From a checkpoint of a small spectrogram VQ-VAE.
Training: soap at rate 0.0025, batches of 64.
Rows from block 0 of the decoder of a small spectrogram VQ-VAE, named by matrix and row number. Rows with one number belong to one channel. Each number is 500 + 40 x the weight over its row's rms, rounded and kept within 0 to 999. All counts start at 0. Numbers have three digits each.
After each channel's rows are labels from the 100 clips, of 14976, where the channel reaches its highest value: "top examples" is what is common among them. Only what is clearly more common there than usual is listed. The data: notes from a synthesiser with random patches. In brackets: how many of the 100, against the usual share in percent.
# convs0: first 3x3 conv (decoder.mid.0.convs.0.weight, 256x256x3x3, each kernel summed), inputs 86-171
# convs1: second 3x3 conv (decoder.mid.0.convs.1.weight, 256x256x3x3, transposed, each kernel summed), outputs 86-171

convs0.12:500431486543507492515534531527481463462485557544530545545555457446468541490569473524477479510545511500487504520572561417496575492529492505472496420517517516471469573482514569528438554434442487539509536560504508564514522470423440476495530522507447504555509530
convs1.12:447447469485520513561512511510539469483586381506483550464492444467543438504465429465509519532482474480498455466473507487442553536443437433500527460518457494487480499537418524407515483509408522579572483504530506426502460547476545511479448528577514522498538468
top examples: harmonic FM (28 vs 10)

convs0.182:521518490444484510503559515488419540496475497500508514539529532579503488516450537438493420479437474510521481543494533455494504481459428495536466528503496526493528494459500451557519496479477448507513491471492457484532507564450520497513457478370500496504470496
convs1.182:454449449529510452479517542458437484523520524541552451489469440506468480468518522579456454468457518529551476451555470455514464487502540428548540456475518486482538487508435530462490569548499487481493514481447456535544494585484506539462399459473534579504424521
top examples: bass register (49 vs 22.8); inharmonic FM (28 vs 10)

convs0.44:490548519436509499514414457467557520502580498444459475474526487529491472460484538519548508534461494520489463569513553487479444488503506533456542521501527536451489458568539585472473368498535465468517495526497481508514606529517492540517505578454500471498462440
convs1.44:509439470506437453523564549525478590458457476480430506569504546542480522460543518506489504576507511511519531468491480453497516512416531513453512462450454462468530491512506421503478483517508508510488580527538477498461483548526429439572504507450514486514474501
top examples: glide (67 vs 22.1)

convs0.241:506499523490533466478457528554509523466516578527469479512567488497527497564412496407461426481483491493500463463547539477443478424469550519493558545526461470532498458472537556450534456544407522497506441509452530497516519503538475506456483475473472564506498437
convs1.241:469500451540463562536512517476456421537432445465514454464541562476487482483432518534526529448575557472549451509451510574496529529478548515526467470502565439522518464475621536465516493460489476525581523485526545502496516512479545540405492568438541483446633560
top examples: bass register (65 vs 22.8); square (44 vs 9.9); oscillator: triangle (41 vs 9.9)

convs0.222:481448528437500483469505510418525513534554469492479476521476503544498527455574519434521559531565454531523519528533473492459579469434458524489520495505510484507548474576533494550436488504510530479419471523472444528495480513449529483494571518533523453564513548
convs1.222:489463534500474494487487550510474498475543517466516496536419498589531440459625533527497501543507471525518537562533460525445552371486440537559554512492455459535519531466494505494591465498495475464522490504598487553422477520436477471525488474473518534465501483
top examples: bass register (63 vs 22.8); harmonic FM (34 vs 10)

convs0.3:518467441593487504494498518460519518479438519436482492556531526471544414540453438465506463494495484512444568486539538501527513484508497536441503497490527461497532483509566573462508370500496538498484493495514492508552524543521586426443467545462555564438461467
convs1.3:534518510451564574451517519498466504494511504476498531470506521547529447538459518483415485506566510479482481458496459445461474593460488552504443407476514522502521534497405547533454517498538474472537481469483489455523595436506542508464470558507478468484472477
top examples: pluck (67 vs 24.9)

convs0.211:546443511484537489501495516480440482478475539483504421472511516487575504509499525452477450519525446497536500540433496534462495480506491480447412474457485470536523540419480551497495447550506555566597528558557508518534518555383462446519519463423565490481549482
convs1.211:474534501536486529498554580544447472464504496595465473522516429575534502474426522439515478507498484527488512507529535510512658458460427469459463508520473518464452513462499509569477438505391483514447466440504452482436491481510497561429548507495550531460414488
top examples: pitch class: F (33 vs 7)

convs0.166:511438459463546502517601495468494416530467492471540536463467488525510530485511613449484494504462511476559461500484489484494495531499551527497470506502458517503386499542585554470447518473523541528527525458494485526516581518550464493470536577469431429500484550
convs1.166:530522473495498465452509459483561461510588464507532489573471565461510483545433466553487445522404468495479475484519504482598470462511598429548548599591462426473458422458475511538530509568416512541513511480549491499489593431499486512483514470522515505459503486
top examples: echo (53 vs 24.1); vibrato (50 vs 22.3); square (26 vs 9.9)

convs0.176:556511488537552539432475415583489495570487491433581487508538490548506553536441463439437522450535541538547446454436487419494516524486439515520488556544485480516543391469493460487500542540502529538504506464513552451486463552542488504450510523442480517492457526
convs1.176:500457446491488540506478441558512496514566525519534477396524544535441471557500470566550524497476448422543464559450520417546476433557514577528552526523500503535551468491520520534528532479485498434506464432492468532532446450594480509498515510514512448471543520
top examples: inharmonic FM (36 vs 10)

convs0.8:505486507494484550511543480593465622480520496481502421516520502473408503458537479472491520461451500466476489564491459490570499488491532476563578581552425541424467449487435472567518473530576495504522493479554497480408530556447483555523548430559495482479494570
convs1.8:563535538497467583541514576495527453424517458478488438496435496443486435532495443528478539452536489492446446465459475547558496500559550554486479535451526579430522543522516491503481519424541553594482402597491560492512520495501476514477621486527585517541485440
top examples: pitch class: G (49 vs 6.5)

convs0.68:434459518460532549498492563569510553483471539524446517533470485472430477510482409485549476480442527545475465510470505554523490546539391547546498558488459484530533530518502483445469510491491537446477473502496551455468491497461541549481466533573578479469514525
convs1.68:460551529528481443486474496486480509530454459533430511487529522507492521543464483504575484510473543434463527493492538541454508564490515522482515531515526541498478453459492517459547536475473505531492450520520535511500487419515470500489424554472517554602464495
top examples: drive (57 vs 25.4); pad (55 vs 25); hard sync (28 vs 10.6)

convs0.34:473565505524530478502473535417510490462440497479506574528391506511433558522513486515509537487566464496446427506517426484497543535521430482433578437448516486517632550465494505551489443550460504539527516496516418533538514542458509458488512550468497512413499512
convs1.34:509567505512495494564448501415514438478493471520551471499463511496499540504485552492496521541467433449463516573470474511540480434535533497543515514513488481523553470461462489460535535510472587605545546516486487551445453473498478419498495508550486463490477548
top examples: gate (59 vs 25.5)

convs0.249:442536535445494480443486568500491515406470530550487526505468540474487487540434583504538446483490472519423537499477530517475458489525536504448513498463498494490520481446483580514530469529535492434486474481426441565555515481544549506469514540467520513437446466
convs1.249:544511533465462542502508437499458515504547509480518486527498412487558483437451463532466485534494516501476537559553463461484404495590470414473471500491443529541467424515456473467449473564541564454549469452435487508464524520525512519485540468528529461489491633
top examples: echo (98 vs 24.1)

convs0.138:533497515494474449518462432460552514468528510511479505546454532531479461529567457541478463507553505422491443493537494522442510528578517391469532452480495518494483527533451519471473584485485544580559505436501469490580531477508486475413568511477482498503549519
convs1.138:451493519527530436537441604427499556534483555512460471511461496522514495497475479521480512523519501589494511525469458472530511508433550445540531487485488524439488366473547545456517485491496479559535502604448435527577494516540442488528538542523530508460498461
top examples: echo (56 vs 24.1)

convs0.143:516526506500547466473546512548574551478492470510508521570464494491411526455423487470539481554463437514567480533503481481432563469437594485533491574494469505476552471511529490531518501511392526457456467499533515484415496529570439479525524497509441523556511477
convs1.143:508495501543467522514568492464457525525521548485522533583459490498560548547488528421457474481497518537520492478502423543497452418491538476464527554448484526526551516537450482555443506497425492454467497447479473506523463552543471407456545517513477461452503535
top examples: pitch class: A# (55 vs 7.1)

convs0.38:469491539482549499470426509534470493522482464535523520460445590524496454480431462433504568451542504507529498530461505467500452531534549517525490470493611550488517512484574429496607462506464534509506545449526540503439475466533533474499509525536574524508508502
convs1.38:498472438471563445468494465509522512560461521488530534483461505458566508525458561485524479517557460441543516501485550455479453529530499441498506514571416393532544538400549427495428451528552568507481495462494468512562507518457485549488425530521521528493507493
top examples: inharmonic FM (26 vs 10)

convs0.247:569486497430547479518520482449454432516543588472447535516534395498466514529496519457555490435525475470493540531493467488479536500527439436513518590493454522500452487504523497426569502492490545434464489531473409552586494447348463527490505489518528446412539478
convs1.247:546444444519486550525500494433483529495511466524558452514514526470518551599457547542450545527482469531525493472532474470493500419483539543451554479512463456528601532513587490482488490489515438532550511533509494517511524521423504505545369435471524471513475495
top examples: pad (81 vs 25); drive (63 vs 25.4); noise (30 vs 10.1)

convs0.56:484455434497531459576502499530472524532519486449429449438560448515450449501500528483460551532485567514542481498548539472549499484522459483540535526438500500486499551506486367587605384436564537487445480492528515566499501528404480508545453479551490520509480586
convs1.56:477572461483545580572514526513490560476471421524469420534484570546437508467523514507537544425418501473487495517520492467490555522540544542496468551487536499489465419552470549509559513462500475479562547457466470524497499557553506483514414420527493581494520453
top examples: pad (54 vs 25)

convs0.194:512554471521477510454495482389576526481497498426466581591537465438459508497462457524457447504464451478517502525561537480560483511543565482506450531498462521496540497481432475495511512489511506543474508504486524509477517516522512567506479483545469527511452467
convs1.194:516584549470518446534460461483412481523558551456574451531565551462560467477460497471494552534471569515580497508529477486508463453529536452467499479493496455472513496480502437454510541490442514489518554450454526504480540481511485515450476459475542469497508480
top examples: pitch class: G (31 vs 6.5); pitch class: F (31 vs 7); square (29 vs 9.9)

convs0.74:482502516534508502428489525526454477537485490464505555534396502466502386465441407503466488446550570479465482555475513509514497491521565464501567586529493532476563484445464512521485463489493489490484571576490493528496522493631487456497474498548477483459495510
convs1.74:524452534504479456486498429536530561451495554505485511502458460489485544543557529468503557513509558540517474588539544526496522496466474541561539546545505516537578560473482531455516525465511454448512510537608555477495517553532538471530524494460502505554501423
top examples: gate (52 vs 25.5)

convs0.36:480428510538541489498504471458543569476510517547494471492504540474524481508509509483522599463536536583505504496501608548463471473447495509535515510397569483492516478499467562424419514436389482532512555457514489443463555530463498464488502527482488518486466497
convs1.36:480533470449508476552515456534469443547512566486445521517457452481502533489503489477533492464521494495561554498521481455449494498561461453527498514545534558580488602483484536502460461561534488548490470486471395427522504521522556552525492469473461410555427527
top examples: drive (65 vs 25.4); gate (53 vs 25.5); noise (44 vs 10.1)

convs0.89:534537514516531466511487489475585529490496510605519479457599539507551505491496545488485507560546546514530519565462480524449552457513467461512486479476457503503549469568489364479525539476515513559461512463453413486501451450397494563530512512509493487514427539
convs1.89:496505524525444508509517465494477552446483475465503483601453511515478500503504531490492534553399479472497493507478599512544445463558471485464530530523427481482477549509541469571442443494528513505473477437524521498400483492459496465463575468478467531391562522
top examples: pad (51 vs 25); drive (51 vs 25.4)

convs0.160:459421541531504491534503544509536359530485460470480524527575522456494498530541450505522540424507565487486440517502496465530467504472518516491540563508501491489523512467428562522493452506430461494508513496513507457514521465578478489523417501458600457466423476
convs1.160:422496591513546495424428451508467416543459575534489438471559555500426503490557571473519503519517465505511536532483441509483482450499446504517490495498543475462549472463440482555497543477411455463544510459405481522510451471498525556529523548423525496515478466
top examples: pad (54 vs 25)

convs0.186:489436546505518573425563517444537487509513536536511566472448532464563480501527488521420498518472537470519504543506469463474482492489449440487490516554501475533519557529493473444517492512471490562520590564470566483433428437492485483483500491494465463496509455
convs1.186:500410432524463523536522498594495535454523478521575434526475522498469492452507520498494494449461544418468460524481501386425558477523498531447499537516537449538456540544482544547525514514526500524500467509487577588554534398537511518403449537536513508498514596
top examples: harmonic FM (28 vs 10)

convs0.224:558554474488489521525483486454612448469469474450491526472496502511508497534494586506486515589500483508426459495478444425552427479451537472495533532546466526493508503464463571482497504500489446527492520560474487542497600500592464454472506527509553488496506490
convs1.224:442533500456570494522469588497485516524481513476527508500504465503433528410569542523481542552502555426468521563455541470463503512511457534440459460510477494482508515471516545493519575556601471536481481511569510471549506452495487450529506536569489538471574440
top examples: echo (63 vs 24.1)

convs0.62:447490488498512494502453468565522475535482503504548477490472419521422426506544430469485517494465490591503562570444533526498470530398474455506541517491484447483473518559502458529487521467588499480501441495446459488441495541467512526485493444472526464492560556
convs1.62:466468540498462522540503472458432527526508544514494490455493490474506444455437550426506460443479530487475538497478497532465479499567428471428483546456487544531555514530634477468615503470560514474518507439429513448523468510539518502536499523502544504532403487
top examples: gate (67 vs 25.5); drive (52 vs 25.4)

convs0.87:463455551505524554516397522452575525548460481509465466417480467516496468527560496485559506525491491480540507459456516554472467517492485513531467564459602477497504528536480456480433565475418474510496539543554549457537584508519518508493517459492493506502417495
convs1.87:562504573439535472534462517582528486470513467532483434449420501502538528539463506605513519433441458503566511396455494537551502471489458506459505467519453502543512526450569496496524476445438547412507458465609485596523484463475543443484523505430448533493548500
top examples: pluck (62 vs 24.9)

convs0.192:569508512547520512477442499522529457508513525458522463491516432519526538474493495442508467508446511429528498500500560477452424531437471489494520507466479542490450457528477505504454473500565463486462530457479530491428486485545476435479615440485477495502533532
convs1.192:394444453521546454519514530477472529469514497466453537525561495468503529474450413545494522554461490516505479410455440548531506505538463485491535536470520502505455489521524517503529523624427486519475542538440529502463457474514468468524435504582542495566471552
top examples: triangle (33 vs 9.9)

convs0.153:514522459485473504482519439544571422500553457467520524567501461530509497463523528500495437505469499552467500457429521500490502535476462501529458515547482476496488482548452478482547436500445487470493510556482518479547510516615533412517498530480519546602512494
convs1.153:500450540518524479508464541541558439549480510535472487492467503557508579432569549506464501490517515550537458544470485511429540447522492545497477531485495467501497504431489455446499467493466468480475474560513498471505549557508495575486487487497486547465530505
top examples: pitch class: G (34 vs 6.5); square (25 vs 9.9)

convs0.242:539456455500538569492538556386496410517482539431531532433510489459465491424431573432423509476510492472496514504467489506508533534479488483511458534470551508560420484523535532511523536525500482478576521497510499535543476446590509399543535523539469476454529558
convs1.242:512498509534488500493472402558538537441507502615577450502510562502501472554445531505455438554426469447464580531475488416513503403511454492550497506490481483480473457522478439524534535512471531386464523497489491455499552450467514544577543484484522533484476521
top examples: pitch class: B (63 vs 6.6); square (35 vs 9.9)

convs0.162:494494507454453560490443514549555527494527458520459492498527449559503497421447604454488459504494424537465554567489479558559435501515475499518424485532471504474544505504494515529522489472537539526457475496499471428508531505461501504492466522442423476591461457
convs1.162:499544540553445495525457443445520462528536561511473533489509457543425536489517481469484440481540513450475478470468582533531533422479485587506557501511530469490449485549431583575537528507518582451458486509518537590505480473494545587546553495474507526538543433
top examples: glide (61 vs 22.1); harmonic FM (32 vs 10)

convs0.20:482517484468509533505528495518464430458469486440440385503488471479538516485584503477395542503493540518552509510514508590509532549471440461486516531498549517469443518489492455540524532547571517477536473481575526486490479517575547510544479454533469468526513530
convs1.20:475515514491510515533475519517489537470450539522488483484510540493498485526478470509465500527576488487578501545490523525572556564501500573418524502467507503511477486463487473448516446568584501512512464615536520404571535553386470520459530525526528512501531549
top examples: pitch class: A# (41 vs 7.1); pitch class: B (27 vs 6.6)

convs0.142:530511564456541530492533472522518521489600446470497532493602521551484505463492485470529502463496457436519491522473433469494488517515527464550516573454499482542548523495485450533450479535453524388435447486494480526502481527423480498459565472540488481490556578
convs1.142:454531488511566563514508516458532537452488520496495471521441443482430497528485447461489470498501539437464470579416483504491512501497554501488495480514505449461610531437525476539492516516571443512552491486488459471416574452493467555517563475489532513460521543
top examples: hard sync (28 vs 10.6)

convs0.131:562485561448422502527539499451534455549500492486556500466556479497480473509428524529472479453528451506509560547547476571447532509490497529503495530525436505495419578472528440498527527508552470458496503505533452501425479488432512470481556494449566498544415585
convs1.131:594523579534463477529445558482510512537539519488497463497495514506537464442561506462483449519535474449509547521510571547497455544533552577483564454477539546477495545471509444522438478531480468481598442518523465506424528452507460498424412519525572472463445533
top examples: pitch class: F (25 vs 7)

convs0.244:533448466460515522465529536475531546535576496490527616492516526483507501442480522478439479441491492579516542488471468457488476522517478483513470469522460520504500441493453522527468504479497485398509394481496578565569542488552441529529462420513512496536500517
convs1.244:527489519521551605560522479543520498503496487474473481491444534475548458492538503531484453485499476531454594518549499491552498457493540432465474502514499479484527423491493529542559572485510555504537475511502527518522513458508449477436463492547583485477503587
top examples: pitch class: F (25 vs 7)

convs0.178:529454453411496477483411462512571450491484471556539480502479485541475519480477531446481470583498490449542484481461468531459514467492491537471504502521490484474485475539416583552465473467595454577458514492565497462466474534440480547518461458456546495614492517
convs1.178:532491513532416451505466495515489537505494536475459573484491458543467517454462491494456464564508515462477482468461498511476500533468464550496616490423461475528494516495511548520470494523546524416444518508484459509518500507537563468547416548535439518469529540
top examples: drive (59 vs 25.4); gate (54 vs 25.5); noise (33 vs 10.1)

convs0.150:520492557558469508508519470607549455508490543510524494554501505474518526502521473549478465474518505442529502505543531481536523520472471430464460504411509473520475447520548455448552525473567520507548508423422519533475572534504470500502503572516470521517495532
convs1.150:485484532492487521477421598563477508485546585544479447562450522464408480472576498556446495481482504514513504488490543507493467490455487506492511453504544477553478447516480543485546492510420502576528488465562516549453541513472522488470512511459487637551539448
top examples: glide (59 vs 22.1); hard sync (44 vs 10.6)

convs0.54:500516483450487455448518499515471502502542589452406426501508484493521517453458482515495581542438488512497505474476497441520434458468500472535533491514586597522482521449491538532514527524514531477533478532513503461493548569482468527524549414400496436488497577
convs1.54:509473574499472543516508492515589372497442489457452528501499460430482510531508503529502499601537440515571472550475537557437468501454515492529412505498473508567446469488546463529546500537539488502475467453471524438451548515501620500490486523563479452541541493
top examples: pitch class: A# (35 vs 7.1); harmonic FM (33 vs 10)

convs0.197:513448503447526464471494507477525536423527485497525382435432497559521588496485441492486524491520502491508538530544521553472382574514469484505487506418512440452476492518513443544464496484492457544473536503499505522550496498521484514453625565440454440550579421
convs1.197:535479574483426519529536439551453507475498484489541520580459463514578494505528549472497499475535508560529507497414511485507570522489513424518503487497493516492490551474490513516521528512532523472517508462474494481432496494514523450433563488489445463476504588
top examples: hard sync (28 vs 10.6)

convs0.19:483536427584510505557556499532569499589442491545427499475469480492528512513420462559564487510483436441448458426514443537579511533462505493534523527535520445474530442492497509572537496483602475491494437487488489499449554493548465515450444470456546527404510535
convs1.19:484470542520495475517451522437468570503475504422503576522451508540490519524447481466530449528559474441559510449415429430540509554503500492442470513489475555525454516448489474450548519533503536532520440466506495534565564476532477450501538506557505486514556477
top examples: pitch class: B (57 vs 6.6); square (41 vs 9.9)

convs0.130:477514527491529489464447510438479551425503471500490516541438578495484517520528478518452462443491522528527494498491500546465473514554531541512553525510479513514508489559517553566559505580483488519497473527511506542505490463502508463508524455461460503506537471
convs1.130:477441473514407517538517454568519542501546499574534428442433475468508542504516506533560513405534496532468551552508559488471507461526551503467567534509520495460515512584469428460544594453484491490489538498512529591493574488533470536522541503548515445499532510
top examples: inharmonic FM (41 vs 10)

convs0.219:458466490570553524490478487506522553490496557455490550501524441512529446553478571494544506569551491429499452522437471461503568460495508522484530488533447517465531434467426580535521492507471496541542555585473470426533481522503482547464544552521483550511560506
convs1.219:480514449504528518561528488542512497508453442553443513510560529491454450558486449506458457494486458517529492519534479501486447490545536522489439502491580434498500484514510525430535535450490473516524500405537417456437488559518511531481532546479530406506546526
top examples: square (45 vs 9.9); triangle (31 vs 9.9)

convs0.53:431487524514523486500489505508538560489549502535491497530373504500488437568534493583471447465509491479527494443454519530525504496519540460520507448571518555548475564530502535524456499432405482471490500524527540597433552533607519527474495457466437466568486446
convs1.53:424577459469525420573498426522466533491491472511493490507519463479505513495426420490414520496452514534525513522479509522472553499504527462483612473548564472501566515549502531503508548528474559505536537490527492467537488552583527417503532560444453473534478471
top examples: square (28 vs 9.9)

convs0.228:498527510512563494503528492542496508533515481452475541509544451487513517531536524539535491496477517410488545461518549490530439477557409454524449513416528503503457560483469482532481477566469531474533513491415549473498486529442475537499459499510440502477603443
convs1.228:526473445472507484474464530505500459527462458478499507440469488467458541486598537509439533464513521472442529461446486513419500519493493474485516473541530506454500506471547526548511486505490500474518553520613515461483468460508527528524478483461491586529469461
top examples: pad (70 vs 25); filter wobble (61 vs 19.8)

convs0.63:417472479490420528483465532505472566473520547486503543531473482491500528456478440531549517499484514528513487485459453418509528459538493498528513498546504611531536495499493492562449433472470387515500483514523546533548510468606482536484507492512538477429456506
convs1.63:473538492502511443516449520496477521543526555496567423577435493488477564445522538527446538509473536524502462431502495472489466527475517532517521477520493483540617593496562459464464529465471471502515530503600586525506447530455461427560483480430456529433462485
top examples: drive (64 vs 25.4); swell (56 vs 24.6)

convs0.205:442551505534508467442471489464443523518524513472543496449498499618518585510434489518486567496527459522490513481499502533494485529474521494453467497535531452463521505542510493612543549520452514509523502461539554523567531437480462516470561558450505426535487480
convs1.205:448478543504516458575534414465483505544437507443499518532542553518541542472459462521456451566494381506534479533455586497529430580430458483468481489500514513501478526454505470463531495503571503424493572537524436459488445534514523536467405467569513471607481497
top examples: harmonic FM (28 vs 10)

convs0.114:466442469537530476475429507518583554413515494521468456490487460457484519514505449484470510491491457486511469529523540586514465480434485467467511510519501547367448498485500582506500492479630493486470449482527502439510530463458520513468448502572496494498468416
convs1.114:464510545486516500527557568485478476429541404466492442624559433484490461569540480452494495502500408516562436485519443485551445548556510458515473571461535491461545548507434424525509438492567452495490468469473450524534535507462441464456469488505481477414509464
top examples: bass register (49 vs 22.8); triangle (41 vs 9.9)

convs0.189:410520420474478485493499482526470518460450459478470469560537436555475516543461574509544545569543465519518460546542519462495458470454443494564480465534521494426475511534423440457545506530480463489496533523479475448494573478501446480504464561475474510476470538
convs1.189:530468451538522503563456539449526568442451492469484451527477468445511506465548617552455462549426513513467561452542539449463499494474561569477550479435478425512427450519503522512452464528547413516500511479549450446507505435522516459476548508429552460471469513
top examples: bass register (53 vs 22.8)

convs0.204:548563448500501536472430455506526466472446534486497496501482470495511519509480593489523597463496445503455493464477525534514480549572506481469521455502475469480502537590505480509497479520447431441482498465382455491548526472488465500509495531506476480462526480
convs1.204:499482521506531609507439531495488442547491523505488473521478441485481473466475500500490435532460492458526486563447489532539451463558473475554459500466486493491506542497470533489583543628491489498497493383524428506494492498544442486539488534567505500565459514
top examples: triangle (29 vs 9.9)

convs0.158:558458529451458489559512475472475549529523548538463565569501523527572458508486519525452587546533543475461438462605525470494511471469548485458567493473503470530518454566498484530478474464535401559506474439422502507546487476523551531572508411489451574474526463
convs1.158:486513481493500512501493472501546503520527457468499523440540550525511515448543517445437471512499468489468489502489439447499460508519402552511423575481424483496442487505481510601481503461471526461555466480499510421546495527417508563409468554477501483470471518
top examples: inharmonic FM (33 vs 10); harmonic FM (27 vs 10)

convs0.210:585471541477554445545516475539516540543496467429424421475486496474459547456514476493458570528535452532508393451415533540436453479484531520495479574551495519516505496505479451419447447574508534556522490506545528489428479501497479521479437579541468559423524553
convs1.210:546482553489480457437555396507485460522441493493568484465524503494475544492497405494447474522485528435496554483481521412547572482485524467414478511507561539462475460510543477526506405476544484510499509534509434535515446471516580492556509451496557470501559538
top examples: drive (55 vs 25.4); harmonic FM (26 vs 10)

convs0.11:444459510509453490477526527407426553494536428537498528496474502485429507527541484504597416505494534492501449452518546505560504516496484484560509468481530476578539449435458433536463545515454559504503523469435521468473539503452512469602587518427458427494504525
convs1.11:559477494535504479547547545501552481447584496483498455459475493487510429527465572566439550497518460546444417522483465535534425462491510496508555547577465492430522510484444489541536515507481546491457454490528473544473507523473531491558428471570461470539566448
top examples: inharmonic FM (32 vs 10)

convs0.58:556553570467493543441488537517521603485474453532511511545505504472593492518556515531543521450497523495493431452449490507525492528470517535520486499537522407463514508500441547479496472446551568450393419522475446465553466591535546512538533462537452520487513476
convs1.58:503479490528572490511490506508519463503511461518493484513532553445476502528434384480412408535536507470502477548507524463498501498499479487562507570467481499470522552507485540435527484495513513490465483408558571491452517469582487531584564525469568506551439482
top examples: echo (92 vs 24.1); swell (57 vs 24.6)

convs0.30:474509537571540524489519502573544560465483453487433511503544542446423473500497455438483463478527525556538481524539549480457467546490509485487521564435602523474469464472484468532505551576630503541456508474530556504461545520456472472494481476443510499441577528
convs1.30:524441503458505547464541453528391459494479497487544476513546517532505565456470462436528569454515581530510478480569437533484499511533503501474456589499581459508529524515531552479493544513502490529489520474425537446504580475477457593529462443487452566517456521
top examples: drive (94 vs 25.4); noise (46 vs 10.1)

convs0.22:578536462446547441493569473516494587418492542489479502527477479499431517489492466413478549472537484500491549523503450453476509512486555443461512574487551529497398504476560529460470491558617555476517506484475445502545506445457502530552511505521497514526496452
convs1.22:448454543476542495422463480515579490550517523522503447521470503535544546419465550478499423517463538523493505571514554438472469451461499466502518458426522567524506483549476476513587486525528518471505471452545444492499477511516453526467445487575493578499481562
top examples: pad (54 vs 25); drive (52 vs 25.4)

convs0.140:497367513456545465436497517459430463512584524393490483516500543464466513481410504543550495479511503534515408533497529413473493518413481589496463529539477503461548507485554499409454490491422500482523532525449488493436506613570474444472512505485499551499524548
convs1.140:426507563458493483548567534548478440470459556475538524476456468484519489480591486506487636498495472397544514475452489500502491520537513496473471506534480456593492499557461488423516497480553496539492530439464522495458521550470482539511460468560499491497459439
top examples: triangle (27 vs 9.9)

convs0.164:470529432475454449508509462496477448487485515503461564527440536511490488437534524468513453600426530560443475512535532598483475487532440470496431439457470462580490508535501498460549424510448534471527480554489465477554473542435454510497558543563472554497444519
convs1.164:530514437485507524524459517539492456546502443466496511476503505468536544513439577543420523534513451484485434536504475551482510472529559538484443463540556482491432422456549541473487459509541522454514459451510504527420454517464521441487447479485469471502485509
top examples: drive (66 vs 25.4); noise (38 vs 10.1)

convs0.13:458460514530492431533463452483500452526558455506500498449481520518539550553480500498446435438525528490519472507482541508442520576533456600459458480458513500536518522475611536590474536456543566496552482495536533480387473490505504481464521514428493517504469482
convs1.13:553489475432545481477511491483483458577498465466522549457454499510506560471469455509472469550526470493525446535499549506441520484474467471542503471509493504483526542487466419521536543511567458534496527449451458560485475527556493461458483458504503522521511604
top examples: noise (32 vs 10.1)

convs0.95:587491492476491473543527453565519528517566415460491552475471485585533491464483453447530480474499469547535464481476531505472496552452492553488522568544511531555518441515518589441525508542486488455508509488527480465453499509431474519533493490577499484550494517
convs1.95:539471491487506456452543463565538455465550522484547552490499546501526486513516455432475481543478515500502578495508553488458490457483540525473504471570462514510470455469552426459438504495531458523517474515443472466474501446574537577517512506587503480455543516
top examples: inharmonic FM (33 vs 10)

convs0.123:487490560494435472444496525494507507460556468485544474510519543471495514451606431509498468437447503501546508522488468410473494504520501421483475552560456577511447457505480500441508592451518472465484561548487488488494477510570511502525489427530492496514467511
convs1.123:483501484482513556446461500492514481423484533531479544509505544477492475444530473399440522444499528523492527522470560510416546504485405471530475563433481488489482516447509496534487528468506463608437399490532533569540509462515497479518467543498512552540491447
top examples: glide (88 vs 22.1)

convs0.223:501480423470491526522496487529554440466464482444536464420530530399547513470481605582494532558518437520522528446523514543509516505529502555472440477460550487521510509538545508456425483465424510477457466469437518540485562537490568562443473564459472486474489500
convs1.223:500424612513498467446482505585536540459485500512510505495391479464485500557439500573462441469454559542575480432488505509466499427506509563462537431526473447552461555512485521475475429459511514478419500439599502571495459505451473448543462505510501530509531454
top examples: glide (84 vs 22.1); gate (52 vs 25.5)

convs0.65:526427474520481451563522477492509518527504513527609475491441499545498487521491487552546537518497453468505445470505568505520454507526526487503445476497484499497490479477524496502521487528468502473489506481488497526457510549577494490483535469497519524498578524
convs1.65:548511467468492494511477498584444513461484458502521564542396511497610491453544457490499509512453497477500472457454468442510551409497484488426487603508502507492494464513535518512496510487526507468469487460517524476513509465594476489496415497514501528539571601
top examples: echo (66 vs 24.1); square (28 vs 9.9)